Weights of a small image flow-matching model.
Training: adamw at rate 0.0031, 10500 steps, batches of 256.
Rows from block 12, named by matrix and row number. Rows with one number belong to one attention dimension. Each number is 50 + 10 x the weight over its row's rms, rounded and kept within 0 to 99. All counts start at 0. After the name is the row's rms in percent of the matrix's.
# q: attention query, key and value (stacked) (model.decb.0.2.attn.qkv.weight, 384x128, the q third), inputs 0-63
# k: attention query, key and value (stacked) (model.decb.0.2.attn.qkv.weight, 384x128, the k third), inputs 0-63
q.45 091:40 45 75 83 52 43 56 47 54 52 55 60 48 36 37 33 36 55 57 51 35 52 60 47 57 56 58 55 40 30 46 59 53 44 47 53 37 61 62 34 57 42 51 47 52 57 40 47 28 39 58 60 50 47 41 47 45 60 54 35 47 57 54 32
q.46 106:64 38 47 54 54 36 36 25 45 50 43 56 65 79 72 56 51 53 43 21 34 50 51 48 45 58 33 55 48 44 45 59 45 50 50 45 49 52 74 46 40 74 57 45 56 59 63 42 40 50 54 49 56 53 55 61 53 58 66 35 56 35 49 71
q.47 102:47 48 51 58 60 51 55 57 50 40 67 45 47 61 38 48 52 42 57 60 69 54 48 59 62 40 50 33 44 53 63 42 56 48 38 60 47 54 59 53 41 56 40 48 63 49 54 38 43 60 37 45 51 67 57 48 47 50 66 49 62 29 39 75
q.48 104:71 34 54 70 37 41 50 55 50 56 45 40 48 38 44 39 54 36 42 53 56 36 58 51 35 46 35 40 60 49 51 47 62 39 48 46 48 64 58 54 50 53 37 39 41 57 46 52 63 40 42 47 45 43 54 40 33 47 53 49 50 63 53 73
q.49 103:41 57 48 50 33 36 54 58 40 57 49 58 60 50 55 46 46 52 59 65 51 59 50 41 68 36 27 46 67 52 51 63 53 49 68 57 61 51 59 63 46 44 61 46 60 50 66 53 50 47 49 63 36 49 56 44 42 43 35 45 52 42 37 44
q.50 093:51 33 30 41 70 56 58 42 56 43 38 55 52 44 48 47 63 48 50 43 53 41 65 61 60 54 43 60 60 49 47 65 52 37 51 51 44 68 41 44 45 47 40 55 49 34 43 46 54 63 54 52 51 55 43 60 53 46 35 44 35 52 52 56
q.51 102:52 53 48 67 54 45 47 53 52 54 47 59 57 58 47 30 57 43 61 26 38 48 58 56 54 49 41 44 35 63 45 36 67 54 61 58 48 43 57 54 44 73 36 45 67 55 55 49 46 51 32 38 57 48 47 74 47 51 46 51 47 66 51 42
q.52 102:37 57 55 44 49 58 56 36 38 45 45 39 51 45 82 72 62 61 57 66 46 54 46 31 40 60 65 46 43 47 55 37 59 41 24 61 40 46 55 54 58 55 56 59 77 56 52 40 75 45 34 53 52 28 50 49 37 44 42 50 55 41 46 49
q.53 093:46 30 78 49 59 58 51 43 48 47 67 42 65 41 51 57 30 71 55 42 62 44 43 48 51 59 41 49 55 36 60 64 50 51 50 50 59 31 35 46 57 65 40 41 63 51 71 47 57 51 78 50 45 51 63 54 45 36 38 63 42 65 53 43
q.54 097:59 36 47 55 53 55 52 33 39 60 52 44 57 40 58 60 55 45 55 69 62 56 52 57 35 53 58 69 66 52 44 39 52 63 48 36 65 52 62 56 61 52 36 53 49 54 35 40 37 43 53 50 45 55 63 44 42 42 48 54 48 27 61 53
q.55 103:41 55 48 62 44 53 53 35 36 50 50 46 52 34 42 34 56 48 55 20 26 48 43 60 55 40 63 38 47 48 61 40 33 73 51 52 44 34 42 33 60 35 52 53 48 42 46 59 41 63 57 45 40 45 51 56 51 51 57 48 49 44 53 54
q.56 093:38 52 48 60 63 62 50 43 61 58 63 27 57 51 57 52 43 36 78 51 56 61 65 45 60 49 47 47 65 37 59 44 37 58 71 48 42 43 39 54 39 58 77 53 55 64 63 54 47 49 48 41 56 57 52 39 47 63 60 54 43 69 56 58
q.57 101:52 50 42 47 46 46 41 40 36 71 50 41 56 44 55 40 53 53 52 40 55 55 49 54 51 39 66 39 31 51 43 56 62 51 47 49 66 47 35 60 54 43 60 62 43 46 53 33 50 51 53 74 33 46 61 45 46 48 53 36 43 56 53 58
q.58 095:56 40 28 39 56 57 57 54 76 47 59 46 57 27 59 41 59 49 65 49 64 50 53 49 49 65 40 59 49 52 59 54 42 55 50 58 60 47 56 37 62 57 41 45 44 36 50 59 52 50 59 66 52 40 51 48 50 59 43 50 52 56 51 51
q.59 084:43 60 51 58 60 48 49 52 63 51 32 48 41 62 56 59 51 47 69 36 35 45 59 49 60 49 59 50 56 45 52 47 52 32 52 62 71 60 42 62 55 57 37 62 55 40 62 41 44 72 63 38 66 45 64 43 42 43 45 50 68 57 64 52
q.60 098:57 67 54 71 39 50 53 52 48 45 27 61 49 38 50 37 62 43 68 36 54 80 42 44 51 52 42 76 52 54 22 52 68 57 40 41 57 51 57 35 45 52 71 43 46 49 57 35 59 67 50 57 56 79 42 34 50 57 56 56 52 40 57 58
q.61 104:38 52 48 37 43 57 43 56 61 57 35 47 39 32 61 56 45 47 59 69 43 38 63 61 39 42 50 57 33 50 57 51 44 63 50 46 32 32 49 57 30 58 36 43 52 38 46 52 58 56 37 39 68 45 53 53 56 44 43 45 45 48 36 55
q.62 108:42 63 46 63 49 55 55 38 46 59 51 57 60 48 49 53 51 42 53 50 48 70 32 42 51 26 56 65 52 48 69 59 29 59 30 28 49 41 42 38 42 66 56 50 40 43 46 69 58 31 47 42 57 64 49 55 63 41 26 37 47 52 56 58
q.63 108:53 30 49 35 53 61 52 54 41 43 55 34 33 64 38 54 41 40 56 34 50 62 52 38 38 60 65 38 52 46 63 38 45 51 40 44 56 41 50 61 73 45 48 54 42 39 55 50 45 66 44 65 41 43 40 55 57 63 65 51 46 45 48 39
q.64 097:57 47 51 80 36 36 39 48 47 47 57 54 36 58 34 51 54 44 35 48 49 53 46 39 38 43 62 49 25 50 48 47 45 50 33 56 38 44 40 54 57 58 35 42 37 49 36 39 48 60 37 48 53 34 59 47 43 54 53 41 42 70 58 36
q.65 112:52 62 48 59 38 37 47 46 40 44 54 50 50 48 42 68 49 28 55 41 44 61 44 47 58 74 42 45 58 76 76 54 37 68 49 44 55 44 65 47 40 51 46 56 36 38 60 35 45 52 57 39 53 54 48 54 45 43 50 41 44 44 50 38
q.66 103:29 54 52 60 52 40 59 67 39 55 39 30 34 62 60 52 49 54 38 35 42 36 42 67 40 74 62 58 59 58 43 41 59 56 48 45 47 63 47 47 52 58 68 44 34 41 36 42 47 42 70 49 49 57 51 45 55 52 40 46 43 60 41 61
q.67 108:27 49 45 62 31 45 48 46 55 61 62 51 51 53 60 54 51 29 57 36 57 56 37 54 56 38 54 33 62 57 50 56 64 48 53 40 70 41 67 55 51 37 34 44 55 42 40 37 45 65 36 43 48 39 37 50 61 47 50 66 40 60 67 33
q.68 095:56 58 68 42 58 36 49 65 59 51 41 47 45 50 54 24 32 43 34 44 58 32 66 49 38 52 30 55 46 67 76 60 36 56 54 66 43 53 56 52 41 58 42 56 52 52 63 57 48 52 65 40 53 66 47 48 55 48 53 54 51 33 38 36
q.69 107:24 64 51 49 46 61 52 47 39 47 34 51 51 58 33 42 46 50 47 60 52 38 37 54 60 44 37 55 56 51 46 39 53 34 49 74 40 43 44 53 34 44 53 35 40 49 47 59 62 47 51 59 62 38 56 44 54 38 54 51 47 69 54 51
k.45 092:50 52 96 58 41 53 59 44 49 45 57 56 47 48 55 51 14 48 58 56 56 58 56 30 61 50 54 54 54 45 63 59 44 58 44 50 48 40 53 43 51 46 64 57 48 42 52 52 35 53 59 55 41 52 50 58 52 52 56 53 49 46 48 47
k.46 105:40 33 45 41 41 45 48 36 40 42 61 48 68 52 59 31 43 58 53 53 37 34 40 49 58 32 51 46 56 52 37 51 43 68 54 69 53 70 58 50 56 30 44 50 41 57 52 49 59 61 59 67 45 52 53 49 53 51 61 52 66 51 55 39
k.47 106:37 50 46 45 49 51 38 56 52 19 50 40 45 35 40 44 68 55 53 64 43 52 53 53 35 55 65 54 39 40 72 40 42 43 52 32 52 50 54 47 69 50 55 70 39 47 43 54 57 39 55 51 64 37 50 53 50 53 42 47 67 35 46 56
k.48 101:26 52 51 40 57 52 46 23 54 38 29 54 54 52 51 63 53 52 54 70 64 51 56 42 63 39 59 67 52 49 52 46 44 59 56 59 39 52 47 35 37 49 69 45 43 51 54 47 54 38 49 39 54 63 47 62 52 40 28 54 68 57 42 45
k.49 103:37 48 42 51 44 44 47 35 52 56 51 59 53 42 82 63 66 48 50 31 40 44 55 44 47 62 62 59 37 45 68 66 63 53 49 43 33 52 62 51 38 47 55 50 49 39 53 57 58 60 47 33 53 44 51 56 58 57 56 41 40 44 48 56
k.50 100:46 45 23 55 52 49 51 58 46 36 51 47 44 51 61 50 68 55 53 43 52 56 46 53 49 52 47 58 62 50 56 62 45 45 44 49 48 57 56 51 52 48 53 53 60 39 53 44 52 40 49 55 49 48 46 55 55 44 52 62 18 61 54 37
k.51 102:40 60 46 48 46 59 56 45 43 48 56 52 47 41 57 53 66 63 52 56 50 47 40 43 50 47 63 45 41 69 41 31 53 56 37 35 46 56 37 46 52 44 66 63 61 29 58 44 60 51 51 65 44 77 55 47 44 42 44 45 58 58 46 67
k.52 102:46 48 53 61 47 28 59 44 42 35 59 51 55 59 46 48 65 50 46 65 53 48 58 63 53 63 36 33 44 68 67 40 65 37 49 61 46 58 54 70 34 49 40 44 63 54 60 58 45 56 49 41 46 51 54 48 35 45 34 46 71 35 44 39
k.53 094:33 47 99 42 42 54 50 60 43 49 36 52 58 57 49 37 06 41 38 42 38 55 47 32 44 39 55 57 52 54 61 57 36 56 44 36 51 51 41 51 44 58 42 47 54 45 46 40 52 53 57 39 60 56 56 39 51 46 36 51 40 62 43 52
k.54 100:48 56 43 57 44 52 54 35 49 57 50 43 52 57 59 48 40 59 34 64 44 52 51 64 48 41 46 66 79 55 67 45 59 45 51 43 50 37 57 43 39 41 39 38 51 62 62 54 47 40 50 54 62 47 50 52 40 45 52 58 55 31 54 35
k.55 100:56 33 44 52 56 55 49 48 59 46 53 51 48 61 69 48 37 36 44 29 43 49 45 55 54 46 40 49 36 43 47 48 41 62 55 50 51 30 51 36 52 40 53 64 52 62 68 58 46 57 53 66 60 53 55 42 41 55 58 38 71 36 44 49
k.56 096:46 52 46 72 52 48 46 48 64 50 47 41 64 52 55 46 47 42 50 57 52 49 53 55 45 50 48 53 39 46 60 32 51 59 65 46 64 48 30 65 44 40 49 55 60 44 52 57 51 58 50 50 45 55 61 40 37 54 50 42 44 71 52 59
k.57 104:40 63 34 41 47 36 48 91 54 71 54 46 58 60 56 47 44 43 72 44 37 45 56 59 57 41 38 53 53 45 31 62 54 52 58 53 39 45 56 41 34 50 45 41 69 47 39 42 34 57 46 43 52 53 41 52 52 49 60 54 32 56 37 60
k.58 096:44 61 08 50 39 52 50 54 50 34 48 59 50 62 49 49 70 52 43 48 52 58 50 46 69 29 46 44 44 46 50 79 44 62 42 46 56 59 63 64 55 45 52 44 34 38 32 44 46 52 59 37 68 48 54 41 52 50 44 36 57 51 51 46
k.59 089:56 49 55 45 62 40 48 54 61 57 52 48 43 58 56 66 45 42 57 43 49 56 55 54 59 50 53 50 49 41 48 44 53 48 44 53 51 64 38 52 44 58 41 56 72 35 66 37 47 55 53 39 50 60 59 45 50 48 52 52 92 49 58 56
k.60 096:33 66 55 66 49 56 46 63 51 29 50 59 57 46 46 49 49 64 49 29 70 46 66 60 64 55 51 65 49 43 51 61 55 53 69 51 51 64 58 24 50 40 58 57 40 40 34 48 47 47 53 71 58 59 58 46 40 42 54 64 56 47 55 40
k.61 106:41 54 49 61 44 51 57 64 52 88 56 41 55 29 56 49 48 59 49 53 59 64 38 55 53 24 45 35 41 51 61 73 56 42 65 56 72 56 47 53 44 36 60 56 46 36 44 50 48 45 57 40 40 35 50 56 52 48 43 47 48 42 50 43
k.62 107:47 26 45 64 45 50 52 69 72 51 45 57 49 51 50 46 40 46 54 43 61 34 42 66 51 39 50 53 46 48 67 37 54 64 54 54 64 43 55 38 45 56 27 43 49 48 42 69 44 35 50 38 44 50 52 52 41 47 51 74 51 58 44 42
k.63 110:53 45 45 46 50 64 49 49 54 55 52 56 44 54 38 27 19 61 33 46 53 52 60 68 48 41 45 57 49 49 48 56 52 58 51 62 35 54 57 43 54 42 43 54 49 38 56 45 30 54 58 35 47 56 60 63 63 46 62 51 37 43 43 54
k.64 092:55 48 55 31 51 58 44 56 40 45 60 57 62 59 58 53 44 53 58 36 54 60 56 48 49 40 54 54 49 57 42 71 48 55 49 36 22 62 45 63 61 59 47 52 57 45 72 41 62 62 51 61 34 48 48 53 49 46 44 57 33 67 43 43
k.65 104:38 60 48 64 47 46 52 49 53 34 44 49 46 43 49 50 54 57 50 67 56 54 57 54 38 57 56 50 50 56 49 61 58 46 45 51 45 60 74 58 42 57 60 52 37 48 57 52 45 57 61 39 51 45 51 52 42 52 45 49 31 33 51 40
k.66 105:28 48 49 44 55 57 58 67 36 45 41 51 41 44 43 51 56 57 55 50 62 58 50 61 56 61 39 50 43 56 57 55 43 52 55 35 51 59 54 58 42 42 66 49 58 38 57 41 45 52 57 55 57 58 59 34 43 38 45 38 42 61 48 55
k.67 112:44 57 43 52 54 46 52 38 60 74 45 62 57 40 59 62 55 39 66 53 60 49 54 62 63 39 31 63 49 58 61 70 44 57 47 57 57 55 66 49 47 38 52 43 51 36 50 61 51 46 35 63 58 46 54 55 51 52 45 57 45 47 44 38
k.68 088:47 59 86 53 59 55 57 44 56 58 37 34 49 40 64 59 32 43 44 60 55 59 48 37 54 45 52 55 55 40 64 65 50 54 46 38 51 53 56 35 57 54 53 54 46 46 52 30 47 52 64 42 57 65 52 49 46 51 48 38 51 20 49 46
k.69 105:66 62 50 52 49 55 53 43 43 24 45 45 53 52 49 43 42 56 42 51 62 35 58 41 36 54 57 60 80 51 37 32 58 59 49 33 48 52 44 39 53 62 53 48 59 67 54 26 57 46 46 65 47 52 43 70 41 48 51 59 35 48 57 66